A small image classifier, trained from scratch.
Model: arch resnet, widths [96, 192, 384].
Training: soap at rate 0.0023, 12400 steps, batches of 64, held-out accuracy 100%.
Data: trained on rendered roads seen from a driver's seat, with toy cars, trees and houses, 72500 training examples, 10.9 epochs.
Rows from block 7, named by matrix and row number. Rows with one number belong to one channel. Each number is 500 + 40 x the weight over its row's rms, rounded and kept within 0 to 999. All counts start at 0. Numbers have three digits each. After the name is the row's rms in percent of the matrix's.
# convs0: first 3x3 conv (model.blocks.7.convs.0.weight, 192x192x3x3), inputs 6-11, a 3x3 kernel for each
# convs1: second 3x3 conv (model.blocks.7.convs.1.weight, 192x192x3x3, transposed), outputs 6-11, a 3x3 kernel for each
convs0.60 098:458447535475497434493514565498541511560544553490501511533502553461493420498519476449468550484544506554487541524561443544462515455471515484556451519537499484450495
convs1.60 101:563399448487465528483505510535541470425500470481466514500514523523562533532475514491487453474459531475489433459536608470501547509491493498470522452453416557535479
convs0.61 097:539489552513479506438460498523410459545508461463562448478563473481498470495475527512535457477462494460408492515451484530498550482486581532456590546493474445527479
convs1.61 105:543490488562431496439442463520521552575542442487518460509597506527566590470481510516462502463540434500569435538486504479496504468542474476443508648548452508512574
convs0.62 102:532458544511474509474540477538581550451443469493499467466521463452469472481554496519510500435482452520443501536464413462432522498530499512482525502525453502494467
convs1.62 105:501477481515450573530529465487512497456485560524503432472498532527468547478500431529500435531479516473479545476494486506530436467479484593466485544507442469492465
convs0.63 092:483463508416477502499522524506464569455467559551476555460483498489463514488526505516582513423543465437512504504459473417450465507492529522526492509493442473517481
convs1.63 101:525419474528533482518490510493500490614421531558521515516464505476472533474533570508494532530488446535420564555491457485449500437519547494547523458473618541490463
convs0.64 101:450486531485450489529548422491526538468482536514519446459460530518473468510524443520441510470543517546454522466555485462535511485496469513491518457518481469474472
convs1.64 099:455570502504515576518467471571496598478514567443495441579583521443492519475499525547497492486656548464489486455483509489482514535476472473457515481502548525569465
convs0.65 097:551522437512450472475552465464512430614498482515495465516558425547515468445463524483497535438461501515511456429519517468572516528466481544474500484453533503476488
convs1.65 101:622452505528512447464519494536565492490508485514524448584562529522488538507521495496488493470513510515497440547498421515357563441530519479449554482425538470534496
convs0.66 100:574548618437511508510519491437450542424460406566560492484444510591517527525521454514533484519453519480476500495479511478523484445495508426520493481493479463494486
convs1.66 105:548528562466431445510485505525507475455519471498508484535573592467529529451513508522483456501509519491507510509488514488530456504522469545510465472546501538453441
convs0.67 098:474519552535505507363502493505416449484466477469541512443463549542543495528559486504552448460462482507505442466510542421526549427498452507536506555528435518500557
convs1.67 095:503499534493573476466478456487457534521507571497501488546502542533574545444517517590498400406556566483559475482497556474486509477507441486459502567469466516493489
convs0.68 103:513525452506510499498527529534552448517541455428547422535428513494482518470498524543530541512468515530447515487434487523455498483436461516589383540561456501495477
convs1.68 096:467486575460472434462521526459495556510510530557407511582483511523491521505479483485481551498480460527465505514498464438499491472556527516460553446619491528566532
convs0.69 105:480510496489473456480496471536516504541506495505491513519523457447503436503519492530499443441507489490528523548501535530501546455505493467515527510470419512398454
convs1.69 101:558550483450522503463507527514524590560501549425505479503456482547492475552491443484499504562436515491488450504509532457558495522459510418534574472478486493499469
convs0.70 099:496496503462412475441564566473438443511463435491513475407501518522507527473442516496414449513474508511512476508486494518506461516464467442528448518581440388543532
convs1.70 097:555495443494477520526487472504569548497486529478487476495492535467498496515469461478538503482539535495414576494483462537481568524481541512519541466516618447455501
convs0.71 091:467564584445466594444574489464457512495521554448543513483576484519502452489525503541490505524505548521467520430568459488483584496536458541528505451474592531498561
convs1.71 098:468456487456564485473479485499506490558516539499453504463449536511472569481479503532500478491499560557449492449507463446489531571580566548491503392537462557542481
convs0.72 099:442470458594484562487540564530489583547488516464560565504511421414496450508552456563466502549503497500517513479491512412475496476447483477453500488439475451525473
convs1.72 098:560530468530504473445489466503480481482585494452501569448468511491487479484498537494429472555464475522551484529543498520451481360462497488454588491497416464511460
convs0.73 099:490474513505472486547464488557471443521494487494573583458664481481534549546458531520429460527528588505481529493470484468463488488489490503474464464537556466533450
convs1.73 103:542451590491494483499499442498520461406534520529521490565532516574520519441517525423509501546418501558453505479485552408499462515536502509407481487486461510532535
convs0.74 097:454464510470492534466568446490466442516478509506497494581515463471482458503551470492483523477495538540501538501441534517447538517491460499540485480490458482488498
convs1.74 099:525426475521466539527487477515489413566489477473484488494521501523510493470526473495498515569463508518551528449480419425499502527504543568471538497494423508469502
convs0.75 093:484565510550603604448499608543414427504543471507477480437416486559491507477509397462466510508518456488513429565465499465479446482525536463491500567576418486517513
convs1.75 102:484507533483527445467465518436487527563486570538525404537480496492496489461477497495560498501500606491424483512514473513468467489485515494552478468507494537472562
convs0.76 116:512561536478544466563492459494486514536491487476467528557430455547464539475492518532517537459495534471492490458513497469479483449509512507468489529516467485472537
convs1.76 104:482559542549536504541378516489537442526496642491553477532520487480562541516532507515508509507507512503475477557504545478515505466473531495447468445498561556552490
convs0.77 099:526518462534490413458545508448478505456490495499514488523535577457544523570491462439450498473521447500455489478498523453523437512511539474511515547431429538510453
convs1.77 104:533526491485524486468448539487493488535434534476523494577545451598498452472606444436475517517476518514499537469541522571538432454501471510512471543512548516449518
convs0.78 111:526490467469509485513529530557530452497517497485475558458535494466481502514527482483531527504538494478517520434452524503447470451469499507541503504506402503466524
convs1.78 100:558406463582485516432536484564473537555508516533558476518486492517478542537479498471497514515498498527499531553475486506518551489483561494479564525612533449505497
convs0.79 098:451494485509497565463522519531464415483535543447476500449515562557466493498497477469471460539471512520507509566471494624570486501541470519496488516489519483459546
convs1.79 098:508522520503428513517482478509424447519561538514492482540483497586560505478462565428510540545540504538489537468542556463450522553553457426516458547530476513474523
convs0.80 101:430495587433551495430532507449517479530488531492484548565467444519589507482525536502516421485467538513549500486562443522498522433554474448510456549500563534411489
convs1.80 101:541512456515467397494485561489469521489409514499501462502503491559596507500491520556478497506542457442494488472525536469642466575544479478464489465489470502496472
convs0.81 102:476532490523528441542498476493455535462474470482478525501428490521546473549480530448526517544509512546383462542471502618503552439371536468466487479501460501476457
convs1.81 099:525557474464452533557489487479492488500488512520446450495494544523494468487461518513531521519471549551450499369461574467518509510526483539488445483473459550459519
convs0.82 107:535484527520494482508491453492522438513506471542510462437490562449555465512496499477536533512447503498465495498514485428505489492491491459495491479633460487549503
convs1.82 103:554498453502467429552533559500508488502549475473480426563474503522503507549505474523477555511445544470424536485454531519469476482468534547525551468492595467474483
convs0.83 100:471500563515472414534390518522571501532533529497521458476456539491483491496503479447467480607486487566426489524500471513458537433488575497574500524459555528475517
convs1.83 098:505458516439473535454460523492551511508497464513469535469473527476466503505509591537573466532584491459501565490530475524520410586451457524462488539452521479471492
convs0.84 099:514521449438490522470482503539444430487486467490515493457470432508510535513446455526493431567571468453507491469506498489593580568603531449451452454457486470550484
convs1.84 103:495483493522458471461489515505513502492529487466572438515611552519453565471550548525446469502557472487538466513465448500507580528554451524516455604533536493473508
convs0.85 102:530513576456556533495457434477458448527501453478462513429488461434449504575498501408511533504428576472471553395572524543450437456588491507490500550507502516512459
convs1.85 104:514448478508493506500486481442488464414440500513549492585533442494444517549521453521437532480451499599496451494452536514528481531474535484505497452465519462477475
convs0.86 110:570448528559470449465529532502493499545457463471522447516460572498452487479507507586448548481498533527444483527486528498464435502477499538466470522470431491481449
convs1.86 095:486434492475541473543591535508476533475505462559507516515535500478498553516460479492419525532365459564552436486490508456436496477451467486540547495584477474527534
convs0.87 093:545457485490474496457571458512399477498478510467475521498499502510490514494502516504505470435535568450513534507537504514499517519505448486579473517542493473497476
convs1.87 091:486515418472460546553563510497486475477461438550507532465483481498495544582450503516393541520457508523546439510467555473554477520472553499564503516538527470465533
convs0.88 102:520452530489469491489538538500509515505474494488478463438442443528508549416483481497504486437399477481538506560421511490509455526536472557435483441378538379531558
convs1.88 099:392526492566497486499507504543510484575527548579419450549527498459463491571472502472476526476476503562515492511443457472544549490527448462528520440439572511454479
convs0.89 112:489463468487437578419552484508524497474534535516493518520422550432489457487555479515507515483530523473493538502495447486532507520483501515456504509447549507559421
convs1.89 093:461449497476450542543574546504481439549468483517453510533448513550483494553527508466578494500455497513534543532533492465456535511522578457535553522506514470514492
convs0.90 101:518571537593502516441491495465435464487472533520549516484427339501491601525518466429521470427465507472511519566460516485489551521573560514515508469551455481493514
convs1.90 101:479480406517524438466479481420441498527463451515490551539495567477474486528561528496548498478474529414451529493426452500493528514525454458505472477498434484501480
convs0.91 093:518502507464478478537442444503483468522467534566434526433476443563555513418475483486431485557498512467470522499450492444459508542484472436496561474515491460529508
convs1.91 103:535474495509508451445498501506528486575503498482435503530545525533497571438466540461455474548534441482480538461513471428536490563471557479508475610532494498491482
convs0.92 091:483494452469519516539466495487516489468483499547442532504530512506450478491468558504470426490487474444474490503559549489516463486481507515518511526512633456450426
convs1.92 102:520498444452553543441473450569431509518516513508539521447510459456573497492565509585586439607524494455531449530590516521529417516477511529503511482501530496451516
convs0.93 094:523543477409546577506466566422499432430471440470535508535457486524495514496479439462456398530505559460489540479520489483523439480551468468436482453457426477552489
convs1.93 104:525541491514464532507496486491549524493465547519544483465564516499519549458471437537486483501545546506481548510475478469528488486552566519546516463468574497480458
convs0.94 092:493483494485465524456511518499472502503501440524498451530472461524507481513479450452525541435454444430413517528531507500598450620601441494468524464490470415540543
convs1.94 101:532490450473478441512442543484445502487485491481525462473510499575532552500571560548499517481429518458453507458651559575513494512541474428462472489494461473521450
convs0.95 099:525540508493485481408468501543523463544548455501552511509583463427482571440543448497535555505467452457563506472486459504408522597548526524537493510509541484498522
convs1.95 097:609522536547466524495483476485471465474497514541449445540548578535529504548528526437482547516448565551515503500416595585496459475475490488568485476553535510506483
convs0.96 100:507475590506450533507518543491393488483507463450497483487533508513470548435484534420479536500568435511474552452560463511557463561612480488506527487513456460512492
convs1.96 104:484544548539540569542498445475451479482495521491457465489489511523518529539517505536509453498478500487532503564524573529527596534597491443525524482544489470488499
convs0.97 099:507426510481479473509503553505536409556447448475573463490460493474509475532502479513520495504501483524507468482482490581521494433445485468544517510512484527423473
convs1.97 098:516474462515467551502501482551468623548514470487443424516484491449488505575492489515451486507448519534498477517492537474454525490514532454488577502586473477449542
convs0.98 097:451491506489498421499470557527408543443523542503515414511582468494409428520516462512440506519477501440497406510463426402545454473533519499504522446470425520459517
convs1.98 101:444483481461467455489481499488537427459581520527507509544538511472477506480493471515463466583464498484478458504509479598486482523430470525576413450471525472544520
convs0.99 106:498524486517471497451499472485406501489477516504537567511570488497478594526440532462476401616557516544485501525534512462499488583473515523479462501436496484560490
convs1.99 102:461531526525516441491541470451452491467522450454557499560599526548530555533479556517421497536560421555547497482463498466504497509492551519507578445472417493462498
convs0.100 111:476532474483507516539525510490460522544432497533499461547517468494557502470461502448545512476522547547466452496521492475515498519489487437494555519573481494560493
convs1.100 095:493437443531504444498533540536498521526507437448478482520495488458485489515426504424492544596494429490476552507483485538480512539467482500531530563498551473514491
convs0.101 100:517499482484549496531512473480507454539519561471427539498515446516472482530458485476517473540600617470546559510520462504473455403524493531538491472583397520455467
convs1.101 098:518438508475508476558526454481500460450459483665589522523491507496522505480506554537391544526474437521545422459486524501462438495496549472500457507543584532412548
convs0.102 099:497457497506529506520498506477495495528469479578464510490564461515464532467498462476445556496458474487501526484486545518438530530614586509456544458493557568460522
convs1.102 102:463519482533471471423500490506481454482515530471482544461497543484504455470556470483529435520533575428434482535438475555567466560510488498544431591539566495462475
convs0.103 107:520459485471581470492522485494526516477534467495453520513477428506450504459451545537525477512486473497518450507509438473475507442472491504558445563477502498429481
convs1.103 098:504466454480503502481561488501568545493468481496520479481491536517506513492453463507462493545430546550415409509478513438488516461528532499483576422495524501493463
convs0.104 105:503498522535545514501449511472488496476499481524552487497576469463477526452541521515465515499465442477504473541501517453467557498521498501501527502517512505470549
convs1.104 107:550498491521518490484516505532489498520531506496498439513458526556467501504524466530528466525441500459458567515464527557562533480506530416583576409584513451383392
convs0.105 098:530488444536540512497531505490539533491457513463498569490509544479446499497513511529509473524508477506613477445493552512471487435474483513447525495540518558460525
convs1.105 097:495528514455466519462514544553544456485550486471524499531478512504521478521504408535435475560597533492545449487565434494481478484491505476489549444527491469529585
convs0.106 112:501514481451586482426490556520484463577544465485519472478519466507460508503470543492538529405491496511479479503493453458450521550448521473519487499521482480491481
convs1.106 106:445460510554495423498501531495577468479495534498505413553511526475527529471515486498434509426513500470489506509484473490517499404485463511494511481515572516470497
convs0.107 096:534516539470448508530494436502561477528456453518542575467563454480509560483485518467445465506477574514538515514521525479500480496467484486497564432507458446454534
convs1.107 102:459498553501488449491430387502503540498573468535519477481501496481502562515504569469556485486465506423470551603466591538414562477551502367504515482511541483505428
convs0.108 100:504507510464433485528520434526486494613513533448490431548494471540551449464479544477507512538453514467458426502491458473523526462433511470434471494614492468504427
convs1.108 101:542504454459455498494549487535504479396466420510440540556568519527511496499529459494430536544457475472469503454512472498466519460523486443537535561487451486479482
convs0.109 097:453490540515508532469550501514482403536468430579458407523509470488612461527438521429571507458415387542617619476457501480565529387480479496470522549524489502491416
convs1.109 100:516563491444550437521421534515535489509557536509466519534534460505461547499499483562470394546605510476446515582471480530435538508506503531465489496571461536469454
convs0.110 095:538500476565649484542548573534497481480553491488517558464534418473421484473475472477470510498473502541563526444500458460508488489454450482563473471538466503578490
convs1.110 098:502475400532476516469584454524488494504562527547467498501494564513504532478492450501432496478458541503501449446555469454505567461555563468541517485505571509494515
convs0.111 097:446625534483534566519538484491534409509485525463475456447487571552455488541485413459516473478472523525504514451575473450541572480563460481523539489505594456462497
convs1.111 098:469511540471478544498563503462519516503506498540501456473471514498468525478457508530480520493522500469495507498488455469515532539618500537511494469538453586531478
convs0.112 103:504488527462532487526461607482501469575545478528453516432423570467497513485487495515455447508458479482522589529496544422571488532505430471408610503450633498528498
convs1.112 097:427548498478518418510508571489556459474428470504513499442515489504507480470499501476497475504496554466480460523498444536568499425545482548484471457469569506546498
convs0.113 096:509468504504490500544531538517431481433496417506565543524547470485510489497514545513534530473455449538578501508510526501494551476497482558566521507524468499469555
convs1.113 099:517450499481506461448509524537491590595526541607506443513477521518495537474505505478505499476515477505544466467494510462498515473547498513529571472544540550497475
convs0.114 089:563554512528428528506452470490522527489500514709596489535514508519601527506493439448502522503504552490495481503470482429427516526511533495509454527511450475480521
convs1.114 108:454447474564509460554451515484484529516523548588538521483463507490538452447522598457454545528445479514446517528500513520525436480404586448492500529429560532555504
convs0.115 109:501457479508527516549477520512440448487491584497495493487502508507530542480513533501513509445460454498543539551487532516502477413525501523506485533477553515541519
convs1.115 095:533486624573579502468515439492501504485506499465504470473571530533501522513518495505485514528487454528440484493488569406397564470578482467508443503485509507499493
convs0.116 099:452517499512422519467525511599535467545540445417428480552495451464545553529487461436546492481451465495488455543475468428453490537593496542484504524519494459530475
convs1.116 097:465492506492458473470432509505459500537448539500544454501467522431551489509480484437519574515489543537486517471454496584604474504455457555459463497508547538464532
convs0.117 101:543516467443591472517489553484438485495478508531492554535529475555500499528518455437502479489453472518512538508534462556435448444417505459597498515489505558470483
convs1.117 096:506485473530495464426551471532525528526570493476488526500483550530579540545539512456466470463607479460529477491456463465511568588544488497489532516504399530511525
convs0.118 091:421534465503513534409488543444513445532575477487448503672470476540553508549439536528407483477538466514503576463481554563502492483492484510504534560472551463432540
convs1.118 105:486512442487508519492474465500460479573460516484522520422495614465549515501459434551544466518512551476525456532516469472561452511499538493504480516450477545445517
convs0.119 100:499504464512501427514539476514476518454473477501457465456500555504476556512437521533462469504450508452501551504419530503472478499459466460463502498458477509502521
convs1.119 096:456478522543485534481466527547466494516536546435498467517546509517542480492475537475563439517484552548520503481493509461533521424552458466519487449488514520452536
convs0.120 099:462450475488455480454496434533514543520437523510462466603513476455457489482512482487538464544551518485515519548521477567504493517423481506501496520491475516447522
convs1.120 098:512525481478476499475513505597482522569445488502456472475572487517522514511525493486488498536519496502528469455485445531454502548516563468561482524473582552512526
convs0.121 093:491448521482450480539461517505478491487503503531464429573509544565512593550496500441451484505484485493459463435549512511511493477505518485546484519476473531563424
convs1.121 100:551533444508512487456491506529523537452503434465508412517468445557535420526602526518452468526527483473424474480548513535470464466467516414442541482419481479451472
convs0.122 093:480527498519522442540478466536580445511508525545514525518482508460577462546461537603550475456540435469448540462503532502477464471515472483471489519522558501510598
convs1.122 106:501539521545493518480506450482496479480497483518555541535519522525495499492534479526481516519358511551507470491526527460545446461485490500453442555469449503497517
convs0.123 097:504519459549531512482460524418497449554488471505485438435518450525467498477514527445461496549488478511515486547505517434476486562531534543540506485434422475477536
convs1.123 096:525458521486510494535478545463495414542542465447573565510503502521459477488522563518506462471551529485529515517488525520557471467472491506598516459410503477499508
convs0.124 095:614497461528551453455575487464478456559469488497512517493512485510525522507518518488510489445468484484512516480481495533521485463489514488529573607602480506472425
convs1.124 105:548496488490455521481475554528550451517531533495502534554494518561525521500459512458522548524515531480452518505454491511486492483481499490551557474465621559544489
convs0.125 108:429466525513439468481446485491546468457506456553472500536492505500413460453474467451494439524497471435471473467515528591443435488494566500504477428543499531455533
convs1.125 103:441526455434538465535448525566456475520565507438514450498532554498549536502470456467459505465538441440480478423486559402531495483539507518491502579489455515463493
convs0.126 102:538556475456444525508445587487464511500527463509482527476463514539481534495526467449430410499473522523512494521468476532491489485496505465461542510488562472518570
convs1.126 108:495491533500514550498527436504546499448548544517466524515519448475466504481466496565478477518515419477492480480533606520503471468488543546534389525457447460497503
convs0.127 092:513489527516482471523543494515522452437455510506465489544427566513510450589552496494476473489494518529519493471466572444517443499493498495478420540492538504473474
convs1.127 102:490535427465493544608503502467507473516492511485513528513539558486523567490436434501518455480477472531504483457517463483411512516501518476476516562491630506535539
convs0.128 096:481533497552484501545510452527429526452455564459446417532465539516483547511530442533489497448487540485553428452423485443424583511564637526533460479440524507537465
convs1.128 101:620425498469506504520489509530484495475564450502514460495495465508571435582465482471477532488534446462491483502536487529552448478442463541402587566410525498471482
convs0.129 097:531517512488538443524538438455461543487505468508502491540454421592613478459567576412471492462578540521508481499537455458464537489485493542486456510453494496437521
convs1.129 100:520498480505545546463512513490436444537487513527541510497564628513441514503520447552523429499564553542529494499527530528525495532463520436549460536492486483450541
convs0.130 100:425485485530509514506479435528466484516471564511478524518356496514473439452509506432528461564478538487540488526533495498515510540498513508488429466469532536501446
convs1.130 101:492486464454523500541452477441413502450570433470495430482466613496520539500496416506472534403580519491416493481527501437530508464538547438457486516489418555528533
convs0.131 097:460491485528487545446492590524540532522475523560540578469483479487502515493509463541505543441531495524497556537537527493460475510502497508470595529536539483535545
convs1.131 104:429512440513553468511518438488459575497436500519565557440476390457518509446541590488549546452495454490499495478536539606493452443467587499476491535440512491579505
convs0.132 096:466503514470456524469493468396539490487500497527537504566411362451600486533505532474479444497496515485489504417462494572562509591527500511417497502542478504535540
convs1.132 101:467447435412543518556447482452397465529505419472459519476487583497469522475478455488489476457534482473526454502490502487528481485520503392488508580470450523489582
convs0.133 088:508587544555497457597463563489448516568477543560471523403460458508541496490485519547444496450536514487533494515502497510500506517503473428569515457504516472475527
convs1.133 104:458486484545511413484515433483490556464514502544575487439471485479541477461521594510526496477474510506501482540495503537480493431450582461407509515526509565494456
convs0.134 117:458504527486509484478376551505535514518465525520492476561536454457538489438505578530541485457454488485483467554482489529511508404460537462413539515475497524530445
convs1.134 101:483507441498472506570511540499501426545456522531438464531465486567503494515500511504429519512507522510515472501505493557524500477493550462588534464431501529515504
convs0.135 097:495445558482431521491503480480434445479521485484455468515487419519511454546610520408501532495493449500484499445442515485555485467515552488525521458468494538466567
convs1.135 103:504515473453451554524500520550518516477478484560554466550449614493431597460492421561506458506475508461444546477476502497491520420473510467480497627566532448535431
convs0.136 097:484572433540531596539491511463513441562497462470520450457506510513487516521514491423490491474470487514530498521564478506458481492506496491651512559531354492428448
convs1.136 102:512472470500489473519484511571517519499494470506445512549471564471507520467457509466473539488499485541458531495477469496536478528498590469485529536529592490443544
convs0.137 097:516405478512440490502579532468500511523504467512413472383475372487495523462469487502520438458536466519472529492608523553570497440633500497478481502453485536528521
convs1.137 103:494511472482534545419509521521475527448497560492501462531567549495550549444511500500560481485525509478403466536566506562532500551529517457453489493583471595437533
convs0.138 103:529464493468519502488475469540520493472506479502512469485495519475530545452489483464457465502493479480514570473508446488494476512485524470494438484457511555521534
convs1.138 108:542571484567542432398476529466523461535531554457497554476563531568499525457537519510494510521542500469574423491490525480479554461529480454484501533541555467473489
convs0.139 099:482447422510487493528561436499553567505460407504490456521525497483531434486488493522464484524500468458500553535471488512504485462507487546428483539484538540484448
convs1.139 100:595507491527378481522457434537451565499516462521510509526575530462476480544483440460512487522536437566557482471457544453431513564591434484437515515497522544484527
convs0.140 094:486442471518567472489426626520521514480473469541509404443518531569486559559521603513473525497437533498476404507488530441512470433442465410487474572487516442388471
convs1.140 097:498481499515528558444467476497494508590539482460534452618500469505540500468534504484483531547511498493499470532564524440537556446544438519479492488474533502503545
convs0.141 107:524477479514504589513512442469448570477567459478491520489446472504555471490481489494566462581489538466526477441495522605505443538463464420498474494526564587527461
convs1.141 094:467467488513401467506635540547439461529518493486565464506527558486482544504482491453420413555567471577516483496519458501505394465487554493529573558450600509521445
convs0.142 097:452507557437460563474562439607437510473523483553573503481535486495443504519510507475447546482451450492467486464494516505451492454481495497446450456482472470495482
convs1.142 101:542470473478532446538519510487499481549557503513520488486571478488513528485462478503417501568523479558536438486562469526552476497505490502470529499476539539502483
convs0.143 104:576484476482427498501545437490534483557508467587498410492512557472528474486487567427434473490467582509424558427483520505562546514493472485458494489474551487575534
convs1.143 100:483436549496520561457532483460467454477556499599509579501482476532534560452504548433460518508471441526540474497547486463457516479475505455560498482396463521507532
convs0.144 104:537505490451502458549527520488456477489428579564509564547589496508494525431441552501537458470556537458496546514486566509442471454555545557554471464488510523421467
convs1.144 099:482520520535482499485516520541454457494486493578567521514513461531519557530489513460501558557515428543493549521455492591478496455463537451492526490507509528434490
convs0.145 107:545482512521451538532488438448481428592423454537494549572419439530635562503585523492433449603634519463519593504528534473369481546536502516499479472476544512535461
convs1.145 103:534461513428517479484525551426435473512535460491533555527508591546486505484532540588418453472532441517633525492515468474513507489419555483486545493473469493486496
convs0.146 102:474487437491541422556519421455467491543487528527462467484488482479541534511520519453471469481547514493472492486460549482544493469519528495539484447475532476492454
convs1.146 102:443491528501402494520490448496527520533417556525537498515547554499500510503500500534451500494536506477450511487513505506492479467478510504533461527527472451445494
convs0.147 100:517512493502527508528469487447497462504530477564457534487485457445495470526502469508524499419473472528502461503497503492545500451478527465592507503483512539512433
convs1.147 094:474503476507495479462513573512485552544522521569482499545494482498451465501507487505513579482445515580431490488468506470501549466494515462495586462566533482483482
convs0.148 109:445457514520493542489516480535475437432461525523552511574511496492494464503467530538465495424434512539439446563471506584525471471433480529495494560463423490452402
convs1.148 101:511500516481476534536513497442459461482528471476439496502514550558504508542503519500570550481456587586507519428493482453550518505580458553557472483426489538500487
convs0.149 100:555542435523510485534436534447504536432479492480495556440419487494504466461482533487461452505529463471585477516537479509492509516467451545516520481516503420599442
convs1.149 097:507504484490540480530597556533464586491528457459502524502507563483501501525429486510529521503482501514501476515459514502503534485464541527515581522551530514511468
convs0.150 096:531520536466551467494482533520454543540503574515441543573523515490557527442559478465529516470562426438451518458471554521468418514517492528561531470475436536488549
convs1.150 098:476493487489482460452463467504515493482486524513517443516498475504510516570507565459453562490512492467532466555523569474503460483495519459476512460566556475444442
convs0.151 094:500491476528437532586452515580505401484546529461471507512462507488512489464512543527538518486512466503509480552503482459491542478466499660492458560453500470505546
convs1.151 101:526505450541503453409468488550472546593497480517499462489553517501551491466478480493493501495518488496583457496470506482509461483524541490493487543470573520536525
convs0.152 099:441520519555520488528451584502521476478476461495528489554456459516534519546524490488468500482459467473499524550490516434466469543528517461478502454463484499454568
convs1.152 099:516442422539478560506515534465436436530477462539465435473525538505479468556423464530529486517503579545422477453484476529487530480486533439527510471567483435575449
convs0.153 095:525517478465464450484449494551534562550519520620545509363399397543500565470491488538500450512567499533533418512512456501520516473529477500528441490511524498549516
convs1.153 100:506470524508455463472524493485500530512478504558469478465443452467440501564474556427490524497451472482497473558480551512450466432484539476479490467482587496517486
convs0.154 092:529501549499525455446463477427456506619425432507485453472460539483577549436502543502499493442512473500545505500530443445466473559630466496470498500457457524559525
convs1.154 102:538404533503481441434543495430462487540507493489563441508583557453528502462537538553443505492508460540505484531404539452510542525541465515435536445489486496452508
convs0.155 100:561447553485537614465480483503480493522428456573483477459470559508588463566482503485594488495462552529507493521530497475491542477496493522590519555513426498463461
convs1.155 098:486563490512446475433511485475502544538502473496528488514485474485529502499488483489478515491546490470487421468520552480505538521485457534378507568549475434458514
convs0.156 102:523460518457535532486474421517446474544513495488500554515470441456523491495488481461404486532565530514483601482538481545543500505451464492469515482518491502518494
convs1.156 106:531500525454503445502548484456493468490408461536524498509511458498513485514497526500429474527532415564532412451487529453563422473520535476399433539532491460510493
convs0.157 096:466492534508578586572454475496461470566482548473484450441486538531541456523498484495500479499519478446549493460445540440511528448522471490537522572495474475470581
convs1.157 102:519505444561470494401482491508459537534487455577469509510525499543544545450466476530466532493481503538545461486419498430471562425564519466426529541564520508498515
convs0.158 100:523512492479553485559419484468501508485513531536521498535442500525514509423483585471527482491459460473475544528549457479435495509448499507439465461499489548501465
convs1.158 095:538498540526458524484564450490501522528515458488477511491547565503554571546496494472500464540466520512436505457521482433475567470538540501488434524551443512483496
convs0.159 093:513460497496468511437525450516474444487488516463511594398497460516550626509469524502434455529507551479539589525516436503496427529431488515456514523518539448586424
convs1.159 099:600423490495502417472557566508503438591542483477525572501522455508491535519501507446451469493556523489487492531460446459467521529529469518431521498455475535597532
convs0.160 097:541543500574582445539474529469429435524481468467468535448459475492520493530513483518447505541523524424537472487472455461518510503552509515455523490485573528527626
convs1.160 099:501449459456515464412547450439543530509469428511556519475512467459475504437485488460550462469495556472533448506398461421458543524557531567531503551502528493507562
convs0.161 106:446529510510521464538503560480522448508474482517485500505542424470487488496502538465517522479518502500438436463449548515525503477509487560434526509445511436465482
convs1.161 097:483519413485417474548452550490506465593514472537486489511528514491539546522507517457451484561533404492582394501464503430482475414468460459473503547500534513525544
convs0.162 096:527440524606453552516516474473425458498491524562476475499480487478382454513530469516452522484519481482497451437530529559474529433443519503532503447393504502410541
convs1.162 097:473513587513414534538480508536531477449550540540478475514549575515564503440507567496582486524435512546475499512512470526523504434506486471525404520533522522463507
convs0.163 101:520479573547429464470486507482447513454470494508499489429445443546482511448484494516477474485501417455541495468507445475421500485485511474471473528454567483414531
convs1.163 106:422503503507478486465506407477475487493524501488518487527495506470536443493473570472541455501483577494473498467477510552486467507469502515544465483563446449495489
convs0.164 090:558495512539540528511482469413436503554545558597508449472430538533476483432579500442466447457541569448412503424517527420493461539607621591518460462448453499481488
convs1.164 098:461502470443522514528492498390496475521500514513562549472503525501524529500538530478558461438442503538482519568496542573546448520391460463605523518470467458502503
convs0.165 092:504474503469556505514510468460532471516421477500456488500411465536488527533452506459555488500527482541468512426453522452489486420517484462545457525509516485482561
convs1.165 103:559506473534512428497474447517498461497526523477525485516549522512540524456507486482508492528500519550457488520459472446429475430563642472446527481575561508475523
convs0.166 096:528477510605507497488558503480464514564426495460524465452398471499493485468485483486613487603551526515465536471471554400489465458507488504426529563427471451499456
convs1.166 098:508513516425586503486457504535498472491526476489514524481446537491477458470521500490450487545535470490517544479464476388473528474588513489465507502489483509571481
convs0.167 107:501544481576498460515545495528560502505533487524519500450473424553538482473486509527481545477394415539601494496600521393459473442524545498533514515496547459450490
convs1.167 100:455520536512475499491479520490504489495564473478506514471504536524505535472492526506484439526597522468547571479604552467557518475428509515527495454439509539507528
convs0.168 107:475461544509546548515525453463543458501455552503535492465463508551519443506544449541581501454521494520454458522491551490474465483516496529501554475523407571470456
convs1.168 103:513445458523517440527468553537473531556542475542464538468467498498476494456464562382522528498552431572437458511518521448546486493474514438489538543504528531488506
convs0.169 103:464539536440559475504608516540486496531506488474484495490517472526480451416503506508431499507505510501510497510522450558570518519467481490508515450510448522513420
convs1.169 095:512564495524571457482445461479506474527492561508483499520511577501524445463521595517506473504489557448525476508391574546450509526497533538449448563505534492527536
convs0.170 093:508515499504506515446461470558451529371490413575532426552485496575433423569660515526459491508433507501459536550552500505476543498492528564457509489580538440458457
convs1.170 103:445531462476445511497477508525537545509483476479497571459549481528476514537525545587541465449564507495489508491543534500488490501513493487449486468498480525482435
convs0.171 111:515541504482487431456576464534517433504468524503490459471512470517534491536514459448558443465565545525469568509469501540495515508495457509490475484492518507475499
convs1.171 101:554544459568571509496475493519461424519566587496507558512549464559543484517526535502489460583554407485503500591480514459461588489448561462513559473476498506506493